Weights of a small image colorization model: 1.36M parameters.
Rows from block 14 of a small image colorization model, named by matrix and row number. Rows with one number belong to one channel. Each number is 128 + 32 x the weight over its row's rms, rounded and kept within 0 to 255. All counts start at 0. Numbers have three digits each.
After each channel's rows are labels from the 100 images, of 14976, where the channel reaches its highest value: "strongest on" is what is common among them. Only what is clearly more common there than usual is listed. The data: drawings of small networks of dots and links.
# convs0: first 3x3 conv (model.blocks.14.convs.0.weight, 64x64x3x3, each kernel summed), inputs 32-63
# convs1: second 3x3 conv (model.blocks.14.convs.1.weight, 64x64x3x3, transposed, each kernel summed), outputs 32-63

convs0.11:100090144074075142067149140117121072079127115107205141112139117117160132090146080124113129117062
convs1.11:139146187077089158094162122120144081131153077111129129175101152118082101078136113106152127134082
strongest on: green dots; five dots

convs0.7:154170162155138109159148151182144173175173143115121161160151183151146172170141155141160168165163
convs1.7:134122148066087135089161152121160081117155064118114136170097139137104096069138126143162138099077
strongest on: five dots; orange dots; grey dots

convs0.46:097090139091093079093118080081113091102116083090118084110097125106103093093089118091109085084093
convs1.46:104131123126086174149116120163119081118171092073101099156114095121143087102143074096164120142083
strongest on: black dots; orange dots

convs0.26:115090109183182129181107090078111083063097135150117097098153090096123104157110090125103090099130
convs1.26:125100127067091152139168158119157084104158071135129129172098142132080101068127111144161122112078
strongest on: green dots

convs0.36:127135145167050126092143116150124070121148098151169117141197138134104145136118168112132127143100
convs1.36:143123139192140149158143127079151115076081137139154088167104165118128117155119113164163129092176
strongest on: five dots; brown dots

convs0.49:090131130105152108123128130044108108090097084103169114114160128121190137152067120123088071104088
convs1.49:124126127098091155125173122145151090101132119119093142183078149115081094106103091184123195129076
strongest on: green dots; five dots

convs0.16:168169173152152151149176164137162161155171142143102175167145162159167163119169125166167154155161
convs1.16:135116151071088143101162139123160084111157068121122130171098133142087093069139121148168145111079
strongest on: five dots

convs0.48:161152117163190187162135159164156156137137170156154177131175087149081124163159123171143124125185
convs1.48:116130174087089140096170124117183079134152095098120140159090158123111084075115121152159147131067
strongest on: yellow dots; five dots

convs0.63:107092095119089118107097080122103102087115092127254075104122087109105121087112102096104110103102
convs1.63:150088126076096157141165163116125081093158082156148115171097117149107110073149097149159166086087
strongest on: five dots; black dots; orange dots

convs0.58:091134116166165070175102131093088164083099091111196099103139104111128121168069077103080116135168
convs1.58:128117131067089153093164157137152080114163066124133122179096147130121113069145116129166138093079
strongest on: complete; red dots

convs0.51:087095100157131096101111099093093097093085096083204118101135097097114101109102091101082088092094
convs1.51:163098158072093162119164153154119091095160088159160149162097112133083139081154094168161129095089
strongest on: black dots; complete

convs0.56:108133150162173174129132168103140113116135210114194153103182091143163114148156130183123131187124
convs1.56:151108179115094138101167115078201085108141130124124133150091154158111077109097119161175146135079
strongest on: green dots; five dots

convs0.37:095098091138106098105088090091090129093088122094206099092120080093105112117092089095090118119108
convs1.37:161130188088096098080179164093162102114158103119128191097095142138109113077115113180146173111087
strongest on: black dots; complete

convs0.60:155170148176174148175129149154146171167141166170127154150165137154147167172155143158159161164177
convs1.60:141139166099090105083149168127171095118147084092123180110095113144167121076149121166152158111088
strongest on: yellow dots; five dots

convs0.20:170165171163163167149181167113167090114162133173143147172163158185157162145156152166156103108119
convs1.20:110136118087073100086098142152180073145137057122110145125095116124126082085128138138165144109066
strongest on: five dots

convs0.18:088112094156158098135089110108093163133090168099155123087163093087123100144116092129096151171139
convs1.18:137166137095091112080164143113167069165153067095098133145109168156160106079111148135136154086079
strongest on: black dots; complete

convs0.41:086092105092091107086101097118110101094108103108184097093096128099126092096104111099090102103086
convs1.41:117122156075090161074169161134162087130155102074139157146090151119114106068170123151163111111074
strongest on: black dots; five dots

convs0.40:105158108140161182176086183176110170172163171142097133106112122129111132175151114104174151171175
convs1.40:143108159074093160094170132137147085102159080115137134170096127144078103068149104158165147117081
strongest on: yellow dots; pink dots

convs0.35:153161138164170172170151156166160161159157165176139158165169150166149150149169149158161143159173
convs1.35:125125134064091126119155149117161075124152063118105126155102146137120098074126131141158124109075
strongest on: five dots

convs0.39:126158113084068086137102162192100184173150135084121133110083149106107161169114110077108187159162
convs1.39:132115158065091153121164137127164084110160072120131132175096144127095093069138113142164137114077
strongest on: nine dots; pink dots

convs0.34:148169125179178142180110132161147165175142141183188136130156106125146139163135159158162168178179
convs1.34:156135152116088132081159150133158080110163067131108143148096142166183120069124100162164151084082
strongest on: yellow dots; five dots

convs0.50:114143106082157163165102118199126158167171169131077101120111131144084150146131145104172133171170
convs1.50:139106152082085156104168151134146085108168073133154134179088139115096120085145111134177126093081
strongest on: five dots